{"model": "image captioner", "dataset": "close-ups of made-up surfaces with and without defects", "train_examples": 203450, "image_size": 32, "crop_scale_min": 1, "horizontal_flip": true, "translate": 0.06, "rotation_deg": 10, "tokenizer": "word", "vocab_size": 30, "encoder_arch": "mobilenet_v1", "encoder_norm": "batchnorm", "encoder_activation": "prelu", "encoder_depths": [2, 5, 2], "encoder_kernel_size": 3, "encoder_stem": "single", "encoder_widths": [80, 112, 176], "fusion": "cross_attention", "decoder_width": 192, "decoder_layers": 8, "decoder_norm": "layernorm", "decoder_norm_position": "pre", "decoder_activation": "star_relu", "decoder_mlp_ratio": 6, "decoder_head_dim": 32, "decoder_fused_qkv": true, "decoder_bias": "none", "decoder_qk_norm": false, "decoder_parallel_block": false, "decoder_dropout": 0.05, "decoder_inner_norm": false, "decoder_drop_path": 0.1, "decoder_positions": "learned", "decoder_cross_attention_every": 2, "decoder_tie_embeddings": true, "init": "small_normal", "residual_init": "scaled_by_depth", "optimizer": "muon", "muon_scale": "original", "lr": 0.0094, "momentum": 0.95, "nesterov": true, "orthogonalizer": "newton_schulz_5", "adamw_lr_other_params": 0.0012, "grad_clip": 3.0, "steps": 6700, "batch_size": 128, "epochs": 4.2, "lr_schedule": "cosine", "final_lr_fraction": 0.05, "warmup_steps": 670, "weight_decay": 0.09, "adamw_weight_decay_other_params": 0}
Rows from block 3 of the text decoder of a small image captioner, named by matrix and row number. Rows with one number belong to one neuron. Each number is 500 + 50 x the weight over its row's rms, rounded and kept within 0 to 999. All counts start at 0. Numbers have three digits each.
After each neuron's rows are labels from the 100 texts, of 14976, where the neuron reaches its highest value: "fires on" is the input token at the peak. Only what is clearly more common there than usual is listed. The data: close-ups of made-up surfaces with and without defects.
# fc1: MLP up (decoder.blocks.3.mlp.fc1.weight, 1152x192), inputs 48-95
# fc2: MLP down (decoder.blocks.3.mlp.fc2.weight, 192x1152, transposed), outputs 48-95

fc1.12:514513450530495463479512480524468530421513572512481527474437518582539449421444430526546383625629516396488422453533500534454386504457537440515509
fc2.12:522560510472488484515493445584513488496551483386439474529461518522527583464501548521474517417493498590499516474561448503468416590453439549449511
fires on: "without"

fc1.676:503467486474499474520400441557509506501559494499450390508450487426531404543498444511495543464470503494443480553495479524529504518500442495593446
fc2.676:523519505499383508506540480539500556499504569519522506498495469496541520571572509570438542513476450553501525517466506545612470482491567423538453
fires on: "wire"

fc1.656:580460498507447509481442427537473538595502480539513467513473501401529355467516479584514544466504508515487515518482563459544407521532461537603464
fc2.656:565527380577406466422583458521431593552516550538468523488441467503510483546545471559465555419471463489548484519491512565553447473544472464557454
fires on: "wire"

fc1.710:457547542550577466457487493490512568492494500510516614533451384430449490489459489565490450477521429482409455556553530502563537630378511465486487
fc2.710:463470486576468489478486555558542517540509463484416592555502530507446515488555607439538519514405508492441460585509468586493534575487526534450470
fires on: "woven"; "<end>"

fc1.393:565527484502435427436416582511529586568387434545522567477563487530532468536506611432530408571453553408518410465507505581473521468473533461507510
fc2.393:507563472491574550527402491482566456508501472418443426557493427517438460491560490569496418509587501478544400523511402452439516517478465639472544
fires on: "mesh"; "leather"; "tiles"

fc1.321:462481465546610484574511484545466504441440520398438420472513583539549484522571456462541438518515550486443440495511448526465545516486534503566560
fc2.321:495566544420466529402474627557518521610380571497482537559523476418527453497546552484464485492582447461490515490498483492468506436504572557442421
fires on: "tiles"; "cloth"; "mesh"; "stone"

fc1.522:554501455503447512453366515478450514490602534549471523433499581457502460476526500589508416568485526538583398646473448468525476591487501516417574
fc2.522:518482543485427463506526667516549526499440565507463472521539503511536529415492453465435505553468526449395493431472507509423608477585511426525446
fires on: "metal"; "cloth"

fc1.328:523531498411604535530508482546479550479548511474525468508444429481488359476505477460494617416481497503418505423515425510495569516512490526494501
fc2.328:486474458626488492460470532485493431448452483639556503554469541483455538552544521504491493572410532456485427530413506446551463507460475549500487
fires on: "dent"; "scratch"; "spot"; "smear"

fc1.149:542515400475442485541470456466514530508417592531479540495401549476524427516492456524524467536504571469492610513445449465517544596570476402535427
fc2.149:463544473531521510386497528581538481545521493495422511490484484489519418502442565538524496568557444416463515532586512666458486537491531590487511
fires on: "leather"; "cloth"; "carpet"; "wood"

fc1.54:558434469432469530447499468450415497554547575511589502476501537479496367472560577446466557469489452490503517520560451557549523495493507423523534
fc2.54:475487488532513518437523556507546526489519503483530460436566551549493446490522559611513407517441505484470502474526597465473548392435553578530501
fires on: "<end>"

fc1.293:479509505476595575431515451482394574444511561478501425600444481460570477524552437510552551399465541443464498435431483447539570489520514475505537
fc2.293:394534462561446556413510439522593456481379555497620533476479483522524582480540533505509465439510523450506463440468496571500488516375373468431520
fires on: "stain"; "crack"

fc1.84:567540407458398537557522433490539428528422464467529510532561429484566511559512500523418498527475478506511426491479475465502445500423524541521592
fc2.84:422494486497453500562436544551563469451511596487418561461452537556583538457454535493537475524489516429498520491470495548598575456470512468525412
fires on: "brushed"

fc1.264:578500517600556531488534537529482587467484524384474447529525516578453454505570457472517555519493454513522497572414417502506484451454583504575495
fc2.264:500449465491470478509537481470494475441503494528460551456561409513442567538454426533517497439492452541492474531522535406490468436529504369509420
fires on: "with"

fc1.455:544502486551411486512468521532600488553437463459552498490495503496535471427468516436415522447459559491550528449502404438467540464629506533459535
fc2.455:518563448521560510409427529557418471527624423540549460620566582495478496546522489525528458623505514397574422543483509514509510503446537501411480
fires on: "carpet"; "traces"; "cloth"

fc1.515:490456451440508505493598524525451460408499594544531487516392417468554414514507447417453560436522527500508460458490485518506518609483462475525487
fc2.515:422481512535518596480469425502486568501609528538597470576511404468537465494515489514518502457453531418413507463459456516477576526401522417520530
fires on: "scratch"; "crack"; "specks"

fc1.172:593469507458505464477462474503449535594448554520452488523464499406562424532561463529504612514470524546404503462489558459526453494613470474579475
fc2.172:562547455533436494396509469448495536552473468538557498444559442467469537561489519544478408483494492532574501517394547550579405506460464496594545
fires on: "wire"

fc1.145:468483453491563498494484565599436497492470536530558466547472517397623483549518449499523589480405534482421499386556509505466472507534448472511446
fc2.145:533595577468506511504494426512546491481432541432493474535494513529484454385588404540525577481487530502463565444469471514553491477524522421498547
fires on: "smear"; "defects"

fc1.495:420507528527477555466571425488515489480455520505481500585544465471517468491537468582463528556525509515680489542423554485520547539540587485526451
fc2.495:589446425495493531496466428449502391488485544623557571432482482460555543442442544464484573451383556497566449441474547489493469563457443508501532
fires on: "mesh"

fc1.627:507475464499431556544473495431526443429373578474477496539506497548506511501528375494486600425516538614546517469448485403459516532426452487507605
fc2.627:598479443506578537543496467560533567494639535572451512548450437509468438515448443556534562530511538441400491502441538535501520447497554509515508
fires on: "a"

fc1.543:541582492355412501549451457518533516585432456477501518490486556489537453567456454508500534523457533481485572526450436473570473527498541354457583
fc2.543:489514541532475424539561546462460489505606554481473475559522502420443532509567535535426474491489474499469531553504483489490593516506526528502526
fires on: "cloth"; "metal"; "carpet"; "wood"

fc1.230:480488492434508532528515493551438569523412497563547537407596505463550419523494380439431519412603538519452473593543545503403431443488470527517523
fc2.230:520503493546468559536555438399410534489524521570560441521484387508418556510558414547434514456488519479514413547436659541627488450425472520465592
fires on: "with"

fc1.198:536517497580521500566459488534564585524512534515477519475416507570454433542540548481492427485472426466498521517544446497548550430601632574517456
fc2.198:457561481543504515522569577505423496484418524501575563419421503471479515513478425366495425382515428573532581461490534546500503417453419444515484
fires on: "with"

fc1.567:584533410524431455480517542519585436575476507577566528417456600503524445494443547518427528475500436530562420493564523482470507544441495495502448
fc2.567:519421495464550402418528399510471525550619425571646592433495465478497446496421482531512429426503467462473474482517453470458463489539509491505552
fires on: "without"

fc1.434:511566471480541582513507434489493590507442534622461504463540427561535459477492435473457517476484530494529444449492481642498446561460551460500481
fc2.434:553518582522548441548519533590493392538434511419561496513600467420546568476419447432503425505565493428424529599469512552420547457491482462476474
fires on: "a"

fc1.610:556481436448578500414426448515556528473497478579504484503422535503566501431464475521420522553619405512499393457473525456553484508379499468457497
fc2.610:568556389490414440590536480521547437513559559450441547586374470571488507462473447529532578465486434438410561463557473510475454527557441479563557
fires on: "without"

fc1.677:445455460497630555519530472489470556479601537449536449556475466393518475479548482437549564393453540519445564452486439536545582602457487442470462
fc2.677:565440468477440517494394560492525576506508506496442481497478503535556442501464498561506447444574633425421527493443596525455532507331480517492477
fires on: "dent"; "scratch"; "stain"; "spot"

fc1.498:482522556537490540512528474551537373525428481510560478516527536498576480611537522584514474527498480461615466572514475572568450600485568458406512
fc2.498:524528450444467494522460532421543558463418524516462472599532442399439492534439553469503526565421491502528598513431440507426542483502465356606323
fires on: "mesh"; "tiles"; "cloth"

fc1.727:508525484467619443440499457504406552412497528460536464554495395467519500510492476527565393507529492406413544446462455632527526520523467485553469
fc2.727:506577483534459496497585554566514453485524529453514567509511515555477523447559489528405440471507391526435477429536534512509587503451457518560551
fires on: "stain"

fc1.300:432366510553555531506506566499437429458510471471558520514588476524566445486504528542521505474547571532504439379500478505532408555532483529465477
fc2.300:547403449554530530592529444520478502473483512546480461410454423445478486517539471379423524518484596556443474506498520496513462441407477523509452
fires on: "bright"

fc1.712:526519491481487493490459558544538471514481383482561496498547516571509557514556459466487525518577484573508411497450486409480457511449427542479449
fc2.712:489432450417426460397494451473439571467481496514516552500574419428537503524560515598529502534475586522566505557532498494430521521509540438407474
fires on: "bright"

fc1.116:500438470386535504500493521531526507463500544532502393594402493450587422546563490465518455480519524507510546462441446509485472474443472371538512
fc2.116:508510546511488463468546497556548490623550530554469537502443493479567499517495484501451433495509511480548464388463562568505573533360490481429568
fires on: "crack"; "stain"

fc1.501:513514411597494527489475539534660394593508471437522488603461512557461540533489469577475460490457498534550414544448519460575550488367532574486587
fc2.501:489510490568501513557562558540503506537459512516542437581503504475459461457524490416452549587469631550488405588508468427511476565560561472420491
fires on: "woven"

fc1.731:539558504501457457447473371536485573553586471537443570486513442464454412447508506570387531416596557505507520499485464435438546452487493427464475
fc2.731:519531548434499478455579496530524476482542558566522541439475462549567457527484570484534419531591415444431494532474569623500497559519581542417520
fires on: "wire"

fc1.560:562523507491474496486483496471483543557504526549523563529487511586569459551522428473466522439538483478556599529422464466509514595444508366433530
fc2.560:544553448593494468463536495482614496354468437503502545506433454487497457455485484526447457388505512569490454540589462410502547444490544482484515
fires on: "carpet"; "metal"; "cloth"; "wood"

fc1.655:478469421440470491520553475542452560444429482540546538432524395525562504553554570450456493511481498503453550492497429502427434522414513527507421
fc2.655:475541560382505450502538511513562458623475483500496515526435381422562513504481504529567398447474502517504429441497440504540523523473561512449358
fires on: "hole"; "spot"; "stain"

fc1.301:540548473487425497557448401507484537524403524455466504496500524500546403479470456518491480478497476565468581548454445411552555580554554356420507
fc2.301:524560522528492529473442522495581473474551458401506434441499476546407495526515570546470477517420527449494398435512500519563554411612562637509519
fires on: "carpet"; "cloth"; "wood"; "leather"

fc1.482:564486388477427454464499484498481500599404456498542650498477498468575563507522475420577529493504529495528512504479496476481465563472563399521495
fc2.482:631450570545479504517457480427517522461478557544594436421589512568494449512513480454392528495450445495520530520462523492466413436441492499483595
fires on: "carpet"; "leather"; "wood"

fc1.347:441401550511478522506617575526484504641479502427521440506569435498560438415444523506567550476533577567577448576524509536498537511513528464471500
fc2.347:429498430495560491498468586540593519469468422584490432494540560483536527558523542502483595489519497507487514453546523514490576584493472437496545
fires on: "bright"

fc1.541:427397475416464460441381574448601470517451490469477504447462464512518435579429538531506480505486525452593472492530460608501553562550493504501448
fc2.541:479570441549460479529555480442412508428514576510517491441508500538482475451464478512469459379437519517518505516498433509484445461476572495441575
fires on: "metal"; "wood"; "leather"; "carpet"

fc1.112:502388581502482473512451593522546503543447509397446479427572558480557451570503466545496482526553582480584448466628438547488486575497558508453569
fc2.112:437556450564531531576467535562587421440505525442512450410499542533604499452464481473539566556482573505498572578530447547505542440387493473566540
fires on: "metal"; "tiles"; "stone"; "cloth"

fc1.382:510542464568561447517459481443539465396437521532473502470515560510497479535565493482540425554453441513493409507514424472451497443529488468529475
fc2.382:513638440456575468463555581482522504435522513467465534467373511469500555538479430509512486472549443429631524520515452608528433469501548405525436
fires on: "without"

fc1.235:574466499520445496447415444494467574602438452538524467482516439431566395486534447542479533529485552510523492550462530438521467530512492419615456
fc2.235:530561472548444468455455413475430512530526529516527551494562439484469574549462550566501434534482483486485434508493591614589437433423474429633512
fires on: "wire"

fc1.450:471372518470504454433494512579530508455449406533528490536509552513543568484544426523541378543575535458532553427413475480436433470437494426498555
fc2.450:528494530604538548476449334475462497492489509538455418524470561531442462570484635532529551485436467455455464455462504555524481493488557591467564
fires on: "<end>"

fc1.669:488452524541396549533461577477515523533557489546474547514531488524470482569528488505453455501428476471508460509541423547543485522394483522479507
fc2.669:438552579445462447569511532402483425441472500432417520509534451530487531583582531508516554473505556545543494515445500461527536525515525519438491
fires on: "a"

fc1.28:451444468485503496464458542477480456486445417559486500499630521593535454531437476476596456585496528483492553499507494468460525550410488487592583
fc2.28:443405413520349428387421456536545506525503432622514468471536506538539511520452575470591497536503577493474497430506473468355373508581512572561503
fires on: "circuit"

fc1.13:425417500476572449501503463525526597533564510509597448512453502487435423523593494529467419614449517529403490501518447597456423500581502544473448
fc2.13:536531511609529470574567547484476490521451623488498539475505553516497545460522444492462545543528504495463511521536564508585565555563540553545493
fires on: "<end>"

fc1.599:504481506495471531435476457557512516537466446482536464483554498498475462489517521516442503515532499461513416493623490500654361505485540525518578
fc2.599:467469439555485374506545534521464491495467497422565518473431524493467590474529521509517533474576419528606540564437478472514539419478588593427491
fires on: "tiles"; "mesh"

fc1.27:519499461540509554565437521507458504509491531464564538447492567539555415518465475477494476536520586476512558513449453480555537489497525322456499
fc2.27:555524490529549623502443493522506543533512474396369492554493544520469506504515509469509537474566451448478630479510475489466463397590463571590590
fires on: "metal"; "leather"; "carpet"; "cloth"

fc1.460:525511454516521483553545442582559429446440500452519566499467397584514499500519587495473539422499486557433491513453463499464424551411483484478602
fc2.460:360530548498530457514397520512502504490548495409431452380615559541503496520521453376517385510399464567501482524557449508461541515458512500484585
fires on: "with"

fc1.349:479483599557528428456404489487507405488478478466489557477548555538592536426486479533470461513474485527469492467475487453532490529443497504547546
fc2.349:444503483521512402552437394515514382436400440560562482421540569526522500472471530555491479564465445514587384499510476511499470580422491517429552
fires on: "circuit"

fc1.204:531489432504536535480545457526485603466609553478501494484516412385515469496603457489574541447506506423377511470453433475573534509485512532502465
fc2.204:568457443453535526382445521439478481600502508529473498541539497453428378558497452491574409540560521462476446482464486447421504507502622454573551
fires on: "stain"; "smear"

fc1.246:509440430507453558511497466571457568411533514524529541599476432469555458534541474471540576459504559452497439373476529564502507536423529509561516
fc2.246:458455424588465525470509507498452609400478511518562439558449463386510516559554428431520544505509518506529509537510471519518449559512517459408493
fires on: "crack"; "scratch"; "spot"

fc1.127:456542505476556520470518608472562544564452503568566596490497461511488514624467554575478460451457481542499450527424499586516540449460518523398493
fc2.127:461532504495549499438619495589416469481421457536496486512512478486513496422507528491442418468459465634525468520532519469524480513486554519459498
fires on: "brushed"

fc1.183:600544504554458489484477516515429537544418451502525492493475480429516462493531490473542510574572528499457516458429521425593401468537449556595418
fc2.183:494497570532462474450514489466515537592536491489568502411456503551414520550523524491492435497441493480472533473594494541468427504489561491521439
fires on: "wire"

fc1.457:455440560551546551473476514421510592491491494531492574443489523519432503472480491546453520478423452542598507448475555441581402543528554447458511
fc2.457:482475395493540428583600432418448425529462554498566499563549473515443570529565405421537586528594446483454468559546465572500607476486576524486547
fires on: "brushed"

fc1.745:537429507544517500428473512513500484555510490512541493545387546497559401514533451502461521572573427578545489576487494462449475558431565482447509
fc2.745:526506405429519523421615554476513500445492525498563454500414420518472441383481492573523498520544526506519490445503541485581478613502418450470572
fires on: "without"

fc1.529:475439523530449518468516557470465525449517527558590411468489541496512420527480468467349446450406485562553467453541460511493448525472556440452591
fc2.529:474434495458423534481443601487588479534437538519450526492461590531468515518530520531541497508551596448473459539580503527447494472565528499388511
fires on: "<end>"

fc1.153:543501537532471441393454449462546453566501492520515538448442558499528443504511496561430449463484462525473452490432460432465508455415511531545592
fc2.153:521491518516484522511451568597496590482528457393464482522581417446554605442447490491530519610535483470488575561650512511484492472501543429565488
fires on: "with"

fc1.681:543511508506525547466507544463510530490529501451547545407500465486487537529464477562555522530544565450508460545462403584557488566462538340483426
fc2.681:450530470491456414556498425508506528454464542529510521519461455463594457460504548571519517457537517448515524472536539419460404539505482463506548
fires on: "metal"; "cloth"; "carpet"; "wood"

fc1.173:460556477490530466453450462451418558485494562442531425566529473507490423532567481484485682535472519557533469450513523478471517518546509461493564
fc2.173:468555531449429452501542500477443552453430484581628508474489592494540520538539466497501479488526436553511530503473565476473485371471524559476603
fires on: "smear"; "dent"; "spot"; "scratch"

fc1.57:506550541528471497530413467505523515563488484500416416514511516429529488586444435445544472513519483544550483470452468374574460607446593515486484
fc2.57:548468443555528505536445452503497513505431508453483478480416532546479446427481457468567451418475456515474492571536479523473473535438422420529492
fires on: "traces"; "wood"; "carpet"; "leather"

fc1.369:525455460425528488494486479506574457494477478481474501494509476573515402514585484550497360593496524409520419492468511467560460601374522529445519
fc2.369:477506523426428445500371448495428571467477536505441449574597528485529494490500521468608549490512481521441428460560482505470496439602500475561530
fires on: "<end>"; "cloth"; "metal"; "tiles"

fc1.91:416432469549461549439548463477540449529474433475592625529471547581528413480529494469472559506501503480570496629603480488516413518541497507488474
fc2.91:483512521528493501662501535496535521521541468458478536501428520538428529507521588494478538443489423551394564417485444490452557477506529577401429
fires on: "bright"

fc1.428:563560409469490544519361489387512578490519483514477487477488481504508477495528466498490460497484586491546505509461407437564561583641484479432494
fc2.428:531451514531478380362502484431443476455460507496619383492623448461527484495436475474430456630486511499519485543524581502495571389486577441620553
fires on: "traces"; "wood"; "carpet"; "leather"

fc1.490:581491516449414527517424480500530519572459513554525536466435519584537380557459488459478496490540492486443591568464474486557488614464594428475451
fc2.490:550526503441562489501488487519535486502532486395582489617495480581490431395537497472535475497538437538417477504460536432540505427577534565459476
fires on: "carpet"; "metal"; "cloth"; "wood"

fc1.380:423400471564454489498464554487522545489475553513509480461545516565479476492535469489490505479454540546508459488572458560430518510484463445462494
fc2.380:471375503547438523532491565478541507517428537481529496478475531606534430526602443523416492453496518513451461458542440550521550526498464514431485
fires on: "bright"

fc1.649:455430519519448448519533573431494491518473576508483529486600567524504498550486473458437429462494496582531464530564455515447522560494535501482501
fc2.649:513429488503519508445511532525535432521494516415550450481545585606526456543537456475357492527467488562471405388530521523491516532510432511421505
fires on: "bright"

fc1.742:550458384480463563521508549418510573437493502533449458463459479462542506500538440487500448503524655509506444500415454400495512501527503420479521
fc2.742:504496563517478473447566498520560540448543546428504562572490471487485531554617477504408453505443503420535503503505490491526512532449514518498477
fires on: "<end>"

fc1.462:505514405452459468521499577519558575465498503455543505534442548540482465491517552478492479476501435456484493574554433561606513472515561541450439
fc2.462:515583587526449503494463476479449456580497487453496388392529552542414458489464513417460424460558578490565432519439560459616491535563531603501603
fires on: "woven"

fc1.130:477541536495435444487479583455517527528382456530561530455458466542563518573415514549522472503463389596506424568511504491583482537498566582450454
fc2.130:507458540439507469463500449451549446584495565494494610521506478504546585452512525598554518369462508541433445483458480510519555501453424552460524
fires on: "brushed"

fc1.519:500554548522369547511443570477579514481469380426522509527549487508556412559531537413480431526512504497545478483561469426485487584510544525472459
fc2.519:563601477467506486581392627535466490478408479537468467493451540470447488501616458548511452448477487546463498561521497544500568501488492455448506
fires on: "leather"

fc1.159:529403511562436457526502437505447493536543426556487462493496478550593429508542464417380499572495501543453441475492482548469513569518513440492464
fc2.159:538527503541449464476455592418533530468475517536561466526513486499594514507488491591515522473485495526499467536512468506507568500484543486503445
fires on: "bright"

fc1.87:514540438558572546436503492536521443463481519503581515527440441398555507508644460475536525461469588488420490410431509523542501492481499466522514
fc2.87:459512484512501545573491517447540498526584409532439481560512506462593590574525490503577478539468590553473411471438571574563531533413549544448510
fires on: "stain"; "defects"

fc1.201:487554564618436448561387529551535445593548509399555517553502482544433406473511494438493471420481561377432580530438520524593560498426477501479553
fc2.201:502492561454529573549448476528517509465576527513516525517458523559482482442516585452561452520465478471454472539536544555546501525433517586388501
fires on: "woven"

fc1.435:534469533400537488479485532465571526491398468497536566505455428467528583585407500549515561465429413558550463504550468554464483493536511605465514
fc2.435:488517466498491568527467513497473510460514534499484519569399459524533514460501496521554506576510544509489445527394582482457600484612465495389492
fires on: "brushed"

fc1.273:542627418479444536505422519376578432553467462447449484435479475442486565452522409492397499510559589450577439553496399425547541529494460496402531
fc2.273:469379518485548415460569532563576527481425482528524512602500497585417470536486512420547515441442477380365475556517477598529402579476545538529432
fires on: "cloth"; "carpet"; "metal"

fc1.448:486404542465416460523508519392410491421480431583424571524500598506503509526452564500554549509587525511416465455472412539481570537376478468595544
fc2.448:454424452525503539338412531497588529548512457516517510454515535484501425447415536529469410384489518444500457442417476578518514528507458508568388
fires on: "circuit"

fc1.307:552441488473591577491499569583572538525461464485495399590525442471544390462608498470533521545520449498486414449548464523440490530545424462555398
fc2.307:439561530444499461434367437546440533511520555504518492520563547410528570548419491520490520519550470487562457521560477456483567506504615475409478
fires on: "mesh"; "tiles"

fc1.749:544481529476511526442464474443591496456574534561526531510457498503476444460494430538476416612470528421590481493456496498534432527506531481470409
fc2.749:555496534437563572379431573480559537474467452434501523563448444451483414566535527519487545462523522499512531420524476432498495477464521501531482
fires on: "stone"; "metal"; "cloth"; "tiles"

fc1.266:484390460476585502457506525487443516439579554474511562525518494435542572504518497510578561468548561412513406479480480502504516488433536511525416
fc2.266:509442599517679518481512435492539492391499491392503414463433516483479510374570446554505519533468499446444488419418450444622539501485439473443542
fires on: "hole"; "<end>"; "smear"

fc1.471:485587513518536542511517547525484430577475399545545519547433501491482454506502448524531470433594495494518519474451493485580528445429555497481502
fc2.471:560476359447471453468456477436512473531503467525483478456458509511530552498436524530524408492443547561491437562525523489460551492499453508496601
fires on: "without"

fc1.194:509440543480565485482547523460501538491477500315546496563477413451544486474356537502405531469520513406528523519464454553490521563528461503476493
fc2.194:573452431498499585525460456438459492489409531508450592502467464539519447554461512453584438476572569621472480420452509461487535540527492505455439
fires on: "metal"; "stone"; "tiles"; "leather"

fc1.717:561514552582449452505474489564523425568510528549619483575498481600465449487524462422456419482461510424542420570486507573577554566468469543473559
fc2.717:576568533489539505512510489474440516519505478523536600560395530530458481540545519560529547553502603451504520549550512489604535492431486536487468
fires on: "woven"

fc1.440:535409448523468490461560475560463460449461517438592461462532555509505431530516456486521496530418526500478411426474437573521433531460486558454475
fc2.440:526511531441467428483453522486482563451436500498533573609548485495548444567505505559469416494490523441546468545441551502500606535464557425541472
fires on: "mesh"; "<end>"; "tiles"; "metal"

fc1.398:435494527514458466525380531508557421468483620447426560499520592543569506448568470527494426520600497389513466423496505580431518487454524464591495
fc2.398:603542495529464523525601503528570427486498484498422455521420505521460478536463490469528459486572492450523540472430523546528531564407463541467507
fires on: "a"

fc1.68:513417469513551566534603498514503501449536556422480464547466561546568474528562488439546564457479500487525497502439424552406447515536511577568499
fc2.68:501475468508508449549543484436480542584414457603490543459523433510537507473511480437489453441590486568550503529484400494502459546504563433397481
fires on: "scratch"; "dent"

fc1.56:447481532442511470485458517575519478451451424487534455485547526503549470576497437477536527529499518443508483539467370527523467566469547543406470
fc2.56:596448419547456563406367460464511529547585480465419463532526482536531515557613512538570556510500529528507546460467554478450510448468478482613500
fires on: "tiles"; "stone"; "metal"

fc1.766:590489445454497519484498460483474511404485510464454549568419522466517483521487497550458464396533473497540436486446466526504443514493434503519513
fc2.766:476518571495554555449607429454489502504641549536473452442432507512455465566520450468512482413469493578554549432463579539508452474465487567485500
fires on: "scratch"; "crack"; "specks"

fc1.394:388428539398448503425544526538490479578505542474530539493505523504445381617519509466459467446527542532525531513483496491506536573442491511500554
fc2.394:474459536533573531550541548513523503423627491419390515398494579575602564463371495526498510477555514555449472475493493484624471454406441497494547
fires on: "with"